config.toml
model = "encoder-decoder audio transcriber"
dataset = "telephone keypad tones over noise or synthetic speech"
train_examples = 39062
noise_aug = 0.01
time_shift_ms = 50
n_mels = 64
hop_length = 160
input = "log_mel"
spec_augment = true
win_length = 512
tokenizer = "word"
vocab_size = 20
encoder_arch = "transformer"
encoder_norm = "layernorm"
encoder_norm_position = "pre"
encoder_activation = "swiglu"
encoder_mlp_ratio = 4
encoder_head_dim = 16
encoder_fused_qkv = false
encoder_bias = "all"
encoder_qk_norm = false
encoder_parallel_block = false
encoder_inner_norm = false
encoder_moe = "top_k"
encoder_num_experts = 8
encoder_moe_every = 2
encoder_expert_mlp_ratio = 0.25
encoder_experts_per_token = 1
encoder_shared_expert = true
encoder_subsampling = 4
encoder_layers = 16
encoder_width = 256
encoder_positions = "rope"
fusion = "prefix"
decoder_width = 256
decoder_layers = 7
decoder_norm = "rmsnorm"
decoder_norm_position = "res_post"
decoder_activation = "relu"
decoder_mlp_ratio = 3
decoder_head_dim = 48
decoder_fused_qkv = false
decoder_bias = "all"
decoder_qk_norm = false
decoder_layer_scale_init = 0.1
decoder_parallel_block = false
decoder_dropout = 0.05
decoder_inner_norm = false
decoder_drop_path = 0.1
decoder_positions = "sincos"
decoder_prefix_bidirectional = true
decoder_connector = "mlp"
decoder_tie_embeddings = false
residual_init = "none"
optimizer = "cautious_adamw"
lr = 0.0018
beta1 = 0.9
beta2 = 0.99
eps = 1e-06
grad_clip = 0.5
steps = 5600
batch_size = 128
epochs = 18.4
lr_schedule = "cosine"
final_lr_fraction = 0
warmup_steps = 280
weight_decay = 0.3
Rows from block 5 of the audio encoder of a small encoder-decoder audio transcriber, named by matrix and row number. Rows with one number within an expert belong to one neuron, the router's apart. Each number is 128 + 24 x the weight over its row's rms, rounded and kept within 0 to 255. All counts start at 0. Numbers have three digits each.
Before each expert's rows are labels from the 100 clips, of 14976, where the router gives the expert most weight on average: "strongest on" is what is common among them. Only what is clearly more common there than usual is listed. The data: telephone keypad tones over noise or synthetic speech.
# router: router (encoder.blocks.5.mlp.router.weight, 8x256), inputs 64-127
# gate: expert gate (encoder.blocks.5.mlp.gate, 8x64x256), inputs 64-127
# up: expert up (encoder.blocks.5.mlp.up, 8x64x256), inputs 64-127
# down: expert down (encoder.blocks.5.mlp.down, 8x256x64, transposed), outputs 64-127

# expert 0
strongest on: key "5"; reverberation; key "6"; first key: 5
router.0:144154153147114153133131108143151112107113201113154151114133126137115120144145159123144116154089138108093155112085086109101139100171130147154130161161143155116132109115134128160142155096126115
gate.0:160128144147157139126153114093150149140144120123114159144100134154194111120120134118104079137150106142101141101126141107110155106125105151154105165108142119141159135117133113124116123135137140
up.0:111143139161159160123142143114104141091138073111115117126091157160153130115115109115144161158148082115136150088124098163159110105121096123112103130096169100105115132140075115155124154137130119
down.0:105155142122139125150089119173115101128203109125135147143078100110140105093146093101140135119141140144145150114138127110131140139150097118133155136074132133068130128104092135070169154102188120
gate.1:135109111105131097113144116135129116169129113178129153155153139148085115138139112145115107162134127134108111121126140126122113123141154161160115112123163105119146074118094149131134096162116106
up.1:120120116153122095174114159111138116144121122141108116162121118137095117138108132141122131148124129114144097112120190108164105133143108114156129121146110140148160149148085151121140095141121161
down.1:108119138139145110146103121129134087136159080137111111101114141168145112126094133122099077129114168166129194150143097128111079092118097135136081119122162149137148071130118135116120081133151145
gate.2:145110132147128072129140078104160160165135161154103111095135138089107157152109136161122114127129104136167116127156154122154147097146109101121094119100132103116128119061154113123118143151151127
up.2:147136127132114150109144114115135129187145126148138150135160130078107116138115137104138112109136135113104164120116129146122140148112125158134132143086126163129118119146109153128128115132135126
down.2:101134121085096127124120101097071154114137120138098102134104121147127113100166131129128155128130146119136170149150164156139151117112177137160131117153124090101091144152172126116102152135087102
gate.3:136124090104114130126127160083132105128163133140085146158138133108110118136118116125117132152132136171145135172109110117133150151132134157099160115094095116115129192122138136137166142141139191
up.3:132152175134117162110158144138128148108153137104093135121125074117106127134136157169105156162102092151143135084147136107104135084128129119147097166169116119120123125121115071115150113100096127
down.3:112082144117153150143131088143157188134150126106148146113118131156119153158159157131086112141167074122099120152099137124186106140111136122126072107160148147148126141167176124119106124114148153
gate.4:118134132136116129122165152112101169141167152159129106124142103111168128106153168082117146130158115154131130128143093120137097104075116178155129157110116132152170152125133087135145140119159111
up.4:089134089127118115114111112143145096131103094110107127147110154145120168151141182159166132094121161116140130134095090170122116124083116118187144145088126170117167163111107141129157108135119101
down.4:138122165111122152089146143174152196091102122129124139175163116180109137114119088148105144156104168135103083141082094083161121127143156120098107122096124093120123135113122163123120132131105127
gate.5:141103097145121121134122138122107128167144168109109132120080112153131108086101087113144097080141091151150128123092146138128108131131137120092126100151122146120099154123133113142141128140142126
up.5:129161093104118139146127152122088112132155127139153094114095145121149083142100161142135116170143101096117117126116146121123167124093140122073172138166105149122138136102135167179179090145139168
down.5:166122136127113135118115087139121138120110128130163128114159080151129095092104136104127165124111082088152098178152153124144113136160116122142151124117140132125114119125119137121132117140103145
gate.6:117132122126114135154143121110088153145130122120096060179114125132143086125130103095122127095114141164145125128164118145100145132124117131142121103140112077108134143139147186113137140126100135
up.6:108107150130167105103160127123080095130156125107123081150090123104105153155137108142138134108148123114121156130111077068129157148144134137126111083134111108130104115150106102125114103146117125
down.6:141141145123057137086129133170184111131139142102100135132160129167123119132156148100133165107114134110160127140112125136107129113124089173198162156173128117144165133100173096127131143097110153
gate.7:114115101130164165145107123141136115142143099146109131130133138118118072163117137136148148137130120124153131114113113183116093176075137156134082118138102092167086131158173133126118157127173132
up.7:092113093115117162110133153116164162114153153092134114139118125143146145125136148120127122133171098091164154140157122157175107156160117109166070114182132143116152169103149069144096126176119149
down.7:151138136102143144128092132162113123119164133101142181156105099093119144110120123106172131113066113133138139121123128111128095110147099134129154143147128132090139143106142064145116159110089144
gate.8:175150079145095171113168116142129143126129097126142136123159155144100102142174124129141098121181069125130133138160124149125124103104132075130117106128123120158137162116144136158099164114125114
up.8:131109158109134086126100147112127140102126160157109115116104121097134192139100140123104118132128127144122097132125114083157150129106127158133131142105176121164122065151137148106138115132100163
down.8:109128162110152110103124190153112087155117142141153134131143119135164138134136101105134136152134099157124130123151169154152120172135104110125150098101150147138111125156136122132135105132126163
gate.9:169138135123112147103088099132131102113148148138161120083125108127124152149166156132116073134165142137111154126124126138123132168156115119135095110152143135111119109132153157113144154135132134
up.9:108138155129105116125156124103096142143117123143110139114127115177139157149122165126118120112164157113125161156122136143117163171121128098168127147147137096114125110130117142142132106156167099
down.9:128160106145079154092117119140084105116132145096196112122161123129161161140135168129125097130085097080090117127081110114115154115100114126170117108147161143160138173138139145152135124129127135
gate.10:143145123127116114154119106133162135162183125150101095134119200143082114152160068106158136105119171134108131160115152148172093165181184133144132137157091157131103137112126135107132138099136138
up.10:125110120097129150094139144115120135118146148163136102110102153189134183097115169123085113143102149132097115107140166169107135114160155167118131145147119131093165148127096140123182102095132146
down.10:113167127153117109154094142144094156111148144141117089129103115157088170141116121139090110178112126186096127117109132071131140117087163122088132141095140141119147144139132178135113097127115153

# expert 1
strongest on: reverberation; key "8"; key "7"
router.1:121123145154098169117130119116129107125108153095170133144113173143107070183163147106095122164131137125095162106109112107087161114177137140139107161178143159142115129114138108162105126097123097
gate.0:110101138081172129133127099141136152124123163132119097103137088085129116107098101103134143118111153121142058162135178118121116172141117113114130116091138108107135168151197147114140136128108134
up.0:133103142151121169109149102120113141098094106092085162151091164125105145120184174113141139177127121126117131094131145097133100120159158136119118170174155106128115089100101119118154108130059152
down.0:091134123120144131101112102113121125128090125097113116164130120126128146115151065094115099147129155120122126111134185149104139155122134153158102158116129124139145145140101068106144135122172094
gate.1:104122122155115165123143114126149119110164145108108128153136124142132152096147152109128170120119149123139088121148133124105164108112110188091150126125165137128169108113123131148148111119137118
up.1:135160091137113146156114149134119118156164160132120145125143139125163071121120110139113098093165103155132163099116153158139087173106138146147105141111115114126147156131166088105135118132095064
down.1:101117161079108161150125141133128094146135107138133126153101088133098083143136143139160088150172102107098103117130120112177127111109120122140140125183141132121126126106128135138100064121149100
gate.2:177115156143124178158119132177109116097133125140129120120087148108104163140162113119160115125149116128160111118159104114098121099108095104078160087149122093154151119143146121158074200146148117
up.2:122112128142139162151111094199129108139161137121128093104081123144093085182149121132122149158157130152165135144138080112135153152126140116118095146119125137111143119112174139148140136137113149
down.2:099141107145130126125145152106095145096131121133127125117106122143093170139171127136098124135142097115127143125127123140128111159111104125183141121141143141116101133145153115122105140127120108
gate.3:089102132130100127139076124147111118088140134120107186118151115099154129125131161161115096124139130116130126105120141144106131086124135081125100110162081171116154128111152104090091116135153181
up.3:130116164118112108108173146139117092197089188110121148139091117079109096141126132117127115119115106161159131094123143148140095132143166157114149112142134127164135099089135117124132116125150108
down.3:122155133120172150132135096174135168145115103116109099120168113146140111102136097126103183123116097126121128085164129072086132159123139088095136153121127135130131160145170110127138180133123162
gate.4:120117096127148135129128110135089181155121108147106120148105114132157138101124131114115111111176122122096124118121166171130105191127128127125144123118113093153132176124136112119112100131110135
up.4:117109123118113080158109122144166165065164125165099111142155131100177142104131092141109122108136149101112139154186128146091118116137150115101140110142113086137147113143119120106091154091126106
down.4:121109104122100145117122150171114129146166141138112106066099118090103121140063145129146107085098144140105117121140119085166111111140099130118117113123149144093154084121132144133143153114107159
gate.5:140140151119123114136110137127134133098129120132125094087146157180139086122152089114091125098189085147111114128158111122114088078085144143085126123110130156152111127076156137138098177139124120
up.5:128157141107168160104101103117138119203088168134146138107111096115094140163133105143139128091124121140153119085139094159099123145130147140130151098135119104132116145104075091123117116183093126
down.5:104150162064112116117107132158158122138128154138144124138153134134130104137089131108146105089105070132113119137121102115129156134140124106148176086109132100180124157133148138130129172125175154
gate.6:093116141153162175097112086143154131106126124086143113167083153148124163109157130152127137198157118181119143135136148109138131141116095135087155148105158106096131141181127100135140171158117102
up.6:152139102127108083162117154155124104153129103097104112159159100083129131089122159134153120164169150125134110148126122106133114152148152105108134139138112120130135172140155130141105046152157124
down.6:138092141152110167135189154154133117120142133136121117118114168107141144125147128104173104132087126161154142126143120134158142122153145094135116128129125131170145154134154140097130112147112116
gate.7:116090148113107104117110161136120154107138117123106149129142115133149148103114084137145118109113142142124117142169182119132115181122129138138128122081146102141128124135159119115135151133091146
up.7:149156117199148161112166122110116080151103113108147130142125129118086107180122166125117157145120120128139138112127124122117128135147124139137093119169128141109138118118108127128145084137084135
down.7:137158115131126104111122109088150138114108107161136171186148141169142079129164115119087167147128136145112130114102166153109122169142132117122120160134087143127119168151123089088124117121097089
gate.8:115113113160116106139085165124147153131158122138129149120147139116090154114123142098121124143142080164125121119118149122152099169116123112133087137106084124127130170153132124097129122116078137
up.8:092138117105106110124125162113130087158131107113143115141143134105150146099127109106139115143112157155114110101142132153159080152178116110141127142097107131111156123120120102139094081100113126
down.8:136145090144130141103117113121126136079078105161152126123100110136157157065104106141119138131135071128163121123137124097096095146109151105143157156105110127140106145141117170158109113100154134
gate.9:115071154132134125108105088149157162100135135150131140116129123156154185145150112104109098109165167121092119157138117101095143109080109137113141149110161112164132114145154110160104188134158083
up.9:141165097114124104139115163131111143150159105143113135109127129132127130059118132173159133115105075106155117114121157149169138137115119100138135112126105137112122152130132159108163098103135180
down.9:111086144152113135147083127144112120117136097145095128111107113106131106142159127146141115167106089153101108143148110141164181128134132108089141105090141118108138143112089153141130120104155117
gate.10:118108123093167146131144141111103131126122103098126136124099125105200149131129108127103096134158126104102116095145147142141135145133111098110117118101122098129106127143129152109116135147162169
up.10:137124128169167132118128121137121166139120121102144061116135114137092151154129066116139136142133122123154057116160109115158113138145095117118075099117107127101118130146157146109117131163125157
down.10:095123108072120105175122133121145196179111174089158161106106125140113132117137104078117133130054127110129127140128145131082141180176113135129127157141133113134139114146117104124127128100137131

# expert 7
strongest on: white noise; pink noise; number of keys: 2; first key: 6
router.7:164172119160111163142140115158141102116106198131136157126130121131108114150122165123153122164084144106106150118084072100107138109178133120133133164161140158123124109133129127175128146087139122
gate.0:085143096125092141121148107132118128168138103141111155069151114150169102152088155133126131096150119173136140112123105134128142104132109090152122126115198139063120089145168193133143162138146150
up.0:111109132127120152108127112130186130076126100117150094109129161106101132128145131125116147134127131109141084119101129130171109142169149160134141110177194134119158100164108103107139158102097160
down.0:149152150127105101124133110090166145149151132141132148083124135140108150101143102133131128153139098131130167134146112138135148085138143121106109115128172118108087110146179132134127144135102103
gate.1:130116090116122129129121158123122161132175103095132105130083140130159073152181100117117117130134137160102101109134102110142086087142113148124092102130122143156153116132134180135153143103134116
up.1:103115103149100137125121140150145135134151127140112134085168170137125086135103095133117132151073140102121096127140097082117138164171128172124122103097121096130108128133076139178173146145130171
down.1:110123133150129171115109109139159108146133143131134117133123163163085104100128154109119124179134110133103089110138129099145167124097146143127136110112145144150175145105158165127130109106099162
gate.2:118143113129086087087151104117133129163143121145139147134150099173148126100114162169106144116157160142139103140195138155195134146102164088117122076092156127151125175156107137090143117121121113
up.2:128116105117152137129130150094120146150126161068128118113143129099145103087109116069144135137159124130136156083079116171143095119139161132156133133088109125129128111126147129132108139090141126
down.2:112149153104117139138186121103122183117144128103161112101134130151128157094133140162107122162157149097091144132150112109133120134161164117150116111160161167147159132108087167142093126108152149
gate.3:127153144075126150100117135069111181185120110079123079103099153108155095113117126136114140154135079149138117145141089135127145134121111108139141161118165101175125141144107126081152128123126164
up.3:119167155146138114182090129109123135118130122118107096126096127113113123097161148152165110151113154086100141069186151122095140104137105070086076139124161123094130138102133130165119138096158118
down.3:140129075080098099160132190071146120127112138107104136108138131111163126113095118139135101145079147136132100138133112129096138146155115124121121133116108167190108129113147114114139137173131096
gate.4:133072125120151171120141142142127108134133141118076132119106113108117157121101149105129108112113153136168124123136121093145103175108116131131163126148136168154144096156124134100113092138109110
up.4:110117117138099174105104114123127123180127111101153151112144116143129140106140156124118153179151105146141107163162134060105110163136114180131128133092095144124132065098150098084097167128100114
down.4:139141146158119113149105091155135143130163138119160123122097162114142138118133137110138136115129158141103138146137124120169118115111131123113131082144158170155120128125082143109123080139134138
gate.5:151149103127120112147161100155176124132116087109087134128101116094179109097143160115098126115115085143173104121141122121120158143053132147141109063094114128126114157096184118125112121145109161
up.5:125092085104146101065141150094089137169139081129147128120118091109142067132120131126132139102108143129127138114128132152132078143163162141159148169139128177097138138155129126098136141103102199
down.5:104096162100125140111086133104086125141132100127097136166173140098111189127125162129165125110149145155097088161152083121121112139173101120155107176132167164138132115098125100107126142131139135
gate.6:092107115174101139168122142127153127110154144111097120105087130110119100154093164147136111118158106110133132110143110150163105123141146116094122085144194168117086125111128164140149151138154138
up.6:132090115142148147128152155133131121108102133123119136141113133135132101154139106081147139138157124157107072146134139101124141141151154106110144146160100080121126144078135121184143088123131149
down.6:142113120117085173114136162134169103187117144116134142111126187100107123158106134137115136163110133120127133117134147172131113049170162165124136165112125105153205113100122093118102130099131121
gate.7:094132142130095107129107128159158141147094109122121087128114150084150130117144150115113151150160078113122148150101158172171151111155126110148138153115090087159136140175125163110126153119100108
up.7:098144147153129111132135148136120119158092123099146101106129166125101111156171174117167125139127155157139128141159144127135148150118108136131140108148115115124128132118127149125094152121094107
down.7:133166108100173163133142147118130146144097148159112162138111101112164156104167100066132168125110103105123087140132158148080148141104122129139135161138108133137163091124139128169121100140105168
gate.8:169127144087149159106148092184115142100191128136139150143139139138120138145130087103125113099115128136084130136147107132147118162107158109104156117105114107151135103074119158115144137125114080
up.8:135154123144134122141126088128082113093141093116170124149137153139143180162129082162104116115153124131120099132100150104153114153158145136137126131164100088161134153129169131087152135111114078
down.8:156136167123148101118166146127141104118134074128107139140113186123112139136149123135175096104122104113112138092142099130110113141149110142113090119143169161162171133102114164168155131103121108
gate.9:147153102136140154144103115104155124104204136120137128152114130133154087125131133134114129167120166110132094134157130161145106124117095123138158111123140074181136124140133101116113092095127162
up.9:106101155109158114148071101125136158092114155107111072108125108127119124104118149170115105120104111099125141136166119163147152145105127122120158129117070071134128128108122144173134136149148146
down.9:089115113118149098132114097103138132119141143134138136121133127124180101115099150173132132112136154155157103158145152131120119139127141113148115126169145124119111131126121119131090117144168128
gate.10:142105127119144152086127144132081135117143164167128174157142065145152123127125180106135153085130179125143124154133126139101135165137176171170125140122125146097130132184116139069096127119160115
up.10:110126124115130074170148109109135128110142121124153121115133117123143120056122148155115114107131129135121158130127145172130125149134174087158108166113111136123111154080131163085123120108117122
down.10:159101116152110147139135145118133153116091126146127126098091118150112134162108134140102107101106131167193132179149122112160121130052133086108103108131149131126137138166164124106126141114104125

# expert 4
strongest on: number of keys: 1; mains hum
router.4:175147125155115151144130168150094104116116198123116162147128096125103112145129149130156135155120124127108147098082126114135136123177130100151149164149096155131122121147134127148172149121136127
gate.0:092117152167092151149157103167120144136156188129106154104141108155103128135135106102146130120180150092122110173121121132137095057131129131112139164145138113160156097158139102144148120145148149
up.0:134162120175117125078145114150146105108098131122168165144111114122081171135180138190123126123081096131119127145091136114127157097147135115098119104117161140116120137104117149118180100112095081
down.0:129102119128130080154095153136109119132111137142133110073123117160104160125140168137094138116103164110113142118107097153175098112106119142127128110152147112133140127115113148154131149129127099
gate.1:172122094128127092169144109123100136147150135134190099183124129100154116117106160131135119102133111150160097177133069125128167082148114153128104124122126137125090123147129136149149114110160107
up.1:135101117153152147152164122161126103128102148114109145115117149142126137143123094162120143146113121139119097146142164108137145124114063121099103138121156078135135138148159176144117134126139099
down.1:150126144140179149122117144149079141165108130136089135093130156136132169118163140072134116137145112112146130121138106107143140126126169179132127148123137151121149110144115116146075059139119143
gate.2:168125114125128147125120091126116171112127172150175121126099138109125142145119150133109116126119148138135094134156109113094127108121141095133137122141124120153138133123100120146157132135147124
up.2:134108111110107142132167140160122076128145135120122125118175131103123138150095083181136154086155115133135101140133150201128112156077117115139130121087121105107113133146109112150183165111123141
down.2:157126117149141142147096151138136118078117114124110100134093125144112168119085120139117109162111107130099122168130121139138071170093090139167176123131097139117110132119129103141120141108144131
gate.3:124091182134091149135132133115136136130137167114092092130131126095132145142085094122142145139120146143126139161154136110147149110127145089095162109141140100156163155109123108124096157106168150
up.3:105085152160154118128169128131128102064138153139103052096144160150158111160112154135129115131137124139105108086156189158161154125147143128113145087101130112140118119111121137115095118063129151
down.3:066141155116134137107130129124158183098145157130142140112100169146144120116123112136113170094124128133160150106088174130143136139105137181131110101087134131123128103143130146089130115074104133
gate.4:156107127124151139136111133090121123114151149091124139139135111114069139131080126121158070110154104081117159150140115105090112134143118150137145115098134102126156105137106141128153152149113101
up.4:151127107125111083155099179181148154110119140099184087144114147125150119130188122111151106170169142119173148152113170155145105156141125134111130150095108136158100131172147149154130142115155140
down.4:106106122107140162159099140064098135134140117122125151155133091109139140104134160119134087125123123135123112125132104156103088149133132094134139091158124105142096175117126105106147068117102138
gate.5:159182111146112090104148130148093099140136125130148098137138109105154073126117120109113148109198141135151121111123149140130139130113123094079150119169139195129092135157109104121122084134127099
up.5:148147120115110087124126158158091137115131115167139151170118144137127105124142155109086132114186122130110104107124151169157118156124138075104139133146130146125085145134122112087121107136077104
down.5:119128123129150135120152162144116145093169109195112102120136105133136154107117188114122081081153093169129155124117097079138127109158114131098143136153181113153144087123106120118152138115120135
gate.6:125128113170158149115130102121131140145116124116125189165089173132145173149142106115144111150114150115120114122157127076100109094076150117083123129107142129113125108140109139143124148135148112
up.6:158108136155127125144124084129151114116134118162102149139116154151139158141131101129130131173131154122131127126162114093116151094111140101049147098156158113144142118098132144173155159144164117
down.6:158132125115118121151119098111133140117163118130162130139105152158067135165124111113133165127135154115103170122096091105139108131094123116123143106110166070123161132158146137144105166131141159
gate.7:148165151136139133117114126109120159107099136075123131148116170151175146153126154137190083131124157130163143084087123107102148083118091152102149114130121091135148131103146138154131124113170127
up.7:157100139156138158145080104134123142096120127103134126126139175120099156104159147115175132148113134136136120099126100127130164104092141123114168114163145136127128112124154161136104138135172132
down.7:122104164140137133145141116120138131101102152120097109091113104122156156101151133112185120118124141119141102119121120148133153115155111089118193140140121109137182162134155110114109174102155079
gate.8:124140186180118159132132090071095091131109147125154111138142144113114145146109136148114111163097153075105087116079137150143116128127114124110130082089129108105108116105153138133157132149118140
up.8:126136137136186164093138127131115124141122173112152120152165121111130117121148120172098097113163197153088143137108157160141093144129087153138115143149116130130094145146139119142106164113131113
down.8:124134116100140093122114174100132107112118156126141143084122104166125164103124126136151102115107104156152139113137112140122126146101093111118103112106150110085092111128145089135157163094110131
gate.9:155126131146099064152157152132093109142132099147121142161135102110100067112140155127095183133181114152145122143133165150127158144187135102137158139159122148147093145145110109074128100136096107
up.9:161127119116076076148149141134087107118130069154108135151129124110121080118130114141091148127183119138132130118132150139166140168165151108154145132121116173154115139138142117063124092156064151
down.9:091108120101151144154126140146115129082131154093092137142127104127127162101126108099106104090162119152153129127115100112124079119123114117173145159148137130117174094110164112118127130112138165
gate.10:144126119113130119128116113105100111181142109100135113136131160125126090144149137106146159124140144154129115107094145145144140189118163171112121101106120149136094148121080180091138072116094148
up.10:142131127118086095154143139142154108145131057129125099126130125127095100126146120172111175129154097129160129092140136146090126150169134129154154126132125126154138158097143143128162068133103140
down.10:139146141154133089113113154109101109077121130151118144106127132124083104114162163114109120121108168127129101107112142143132150146127109109111198120118140141139152124120083105121108156108160126

# expert 2
strongest on: speech; number of keys: 1; number of keys: 2
router.2:135117167148074111112175097118135130106090121152124098144145134117142141161071193137097103160136100130133136158159127138098160110141141128131161133125140106148123111140101163106138140120164111
gate.0:094154141095164109147155113117129150112160102125143079144125119136157152119082118112129134102128127123170154115104150146118071111130128162139127150108147104129152133108108202087146107171124185
up.0:153114107134123123101163136130105144118131129115109130115136154129127101129154113117108152164097140120090113181176148112133140090144142113146136117098116127118070128135108142120146112090103128
down.0:158117176146145089145118126131136132114101151097157146108116158123074128135122112096119121144193109139141122180145140117105124124106143102146146135157144164124116130117142133182141128123126144
gate.1:120128140114157140101110134130116114122157095147158134100143136153103128140152134115105107154120142101135083095111126147137114113091109160115164162127143131154158128131134128151118127150116159
up.1:134098127155055133171153129135134138113114133124118129143121145101140104105117157149146131139109074122130162165130095114121168119172141089124086115143136115116093127120128156101172138102170101
down.1:147140144138106145093145118105108118179094084150119119163140183136080122091119125150145103156126097143125087126146125149143161145154118107113142115142112149151098179125091147153124082127097115
gate.2:117159116137136112146167113094118102133129093148136120146105162145050145131099157132150156128110139100193128100127140142113132125144124105108157113131157133147152139132105152153176110174107182
up.2:090120142165096142109182106100150132119137092129109092150114148112116155172087162134111146157147129127147129121183125133128147097108150123113122113113169109140143112122108171136158119168139165
down.2:117164099156141138123104147108124138162124140121117153124141073107128104135120097139109131095140127162120110120156157161179105131092107170146111122074084129095114145130091095084119082145099118
gate.3:098156148128146125129159148105138119115102112133139085118112153175076153150127176137122139139121153104148132113112156141099111116133130140139174141137147131149140119139123161122163113160102152
up.3:116103171121112134105159080086145151115138106172142093152139169160118136154121152138091155165139126123119115125149167147123131100131152141102155143109157139149130099178094157091120115176121116
down.3:113194157101123119137123158147153124146120117138135157136159106104121078129152089123106135149140122127109091155104141125154076143102103118165170128113107110154158141114115108099118103100134095
gate.4:112162113093140134112133179115149124127112158107148096110167164107104104129128124128124149118094147120106131113097138165118118132145132155167094130137157139122150114126150101107130112159048181
up.4:104116104115134120134109164130123158143123159089149109123143142125113106104098128129129133120113119137155157133120133128141120136150122149154051137129136123079088130118120114101172115136077136
down.4:097099137118124112136144125123143125108132118132126124142100113095129147166103145135100096164144118157171110145151114151137177137106163078128100143150124131115108125136094198081153145114160139
gate.5:122130167144120150122136104117160175126208089151114134179140138120141164160126119136113132127141120111098134074181169138138120100165158133145141144119123109122112089129102109086109087124085134
up.5:130147137115136149133132118140105137083164080172139117143144116080125150156093123127143133091118144146127108145116156135099128136167133141146132126134117122124149084132143113116170131135171146
down.5:160130090142113147100129166125148086121125127122081108137120118136156114126140106148134099112102141112150086119111136129136153124111140112090082109124114158163143105127138172140122135137153130
gate.6:143155119076112135121114128132104114180116095112106151151094099129109140130104117138119117113121110128114138136115102150130166107099120156085156130130115097122138173126097140137140157135142168
up.6:134129116155103148155124134101096138170139131132114148144093138108143143097130107121143106159128109117119125157170110078145165122136116116097088115148102129087116160101151138109122128102146094
down.6:123175142125095099163130097131165100110122086127144169109155115135126124134192128103123136181156144116115117123114121128128097129121109111129154130161122147130144095143128114116147136118150172
gate.7:101124118122127149118146119113105156138125113132157123103164156136121085104137136147097161103096122087133126137149195167130129141166126146146107099108127141123097105157071135074150083123098125
up.7:113110138120108131142130143115133134152131135140151134100104117112159093131099130139103135126102108113105123169165149139132143128150134091156119103111128128145114082148076118081144073110150109
down.7:141145143101163122163122115138122106140104177114147137081122140129109126097138112145133158121086160083145130113093135137109084154109106167171091096138111120151111108136158146121151117160076134
gate.8:111118136127122126097137116120185105081124170139106146153162129168146154116110150166113152151115136148102135095117133130114098123086127152144119171114171144140126123157136106130089148150105106
up.8:105132109143145077151147141136139152147165099153125140098128098145140154117098118132132151133112097125120100165156140106131144094131145109136137100148130118115156131075123134103154083115111161
down.8:146138131143140124158115128121076137112140107143094106114129100131116159121137113152124155123134135106153110097166132131143137094124118132111154116159111110140140136128162128127107100121147099
gate.9:123075114121095130170180117151106129124148080091146084104113153110061119150117142131152147155088114108136129172117124138155136109148133112120128066158105177087096153105163128123133108149112129
up.9:141091104119091134165154092108105109105159165166142125135155102103113124144166124122186133120102110125135126161138143124118130153121104080107089090140122160107080154146121151101123168142164168
down.9:133111104108094156132156152116168115099164161147172129104086098114179110166138141113091110092141161207075155119130145135116120094142102133142129180122134142117159091151132135130098147131119125
gate.10:128156105145111097138128180119085089167109083125149150117129126167083086097132116116160134128112125137153126141062152148100131170122153072151140113151083156151138194124136119144109107119122110
up.10:170093111116114146112104117157126126157140148103105164098150075089199138128141102125115150160118118144084130128176115147132134139123107131105076129103123116117111130149138095121108136075152083
down.10:140190132115130131144104100102164105147093118103134146157138118137075104106155107126105125146167152133120127104140156173144107132147126099157120118130133147098104150099104090132076131109131077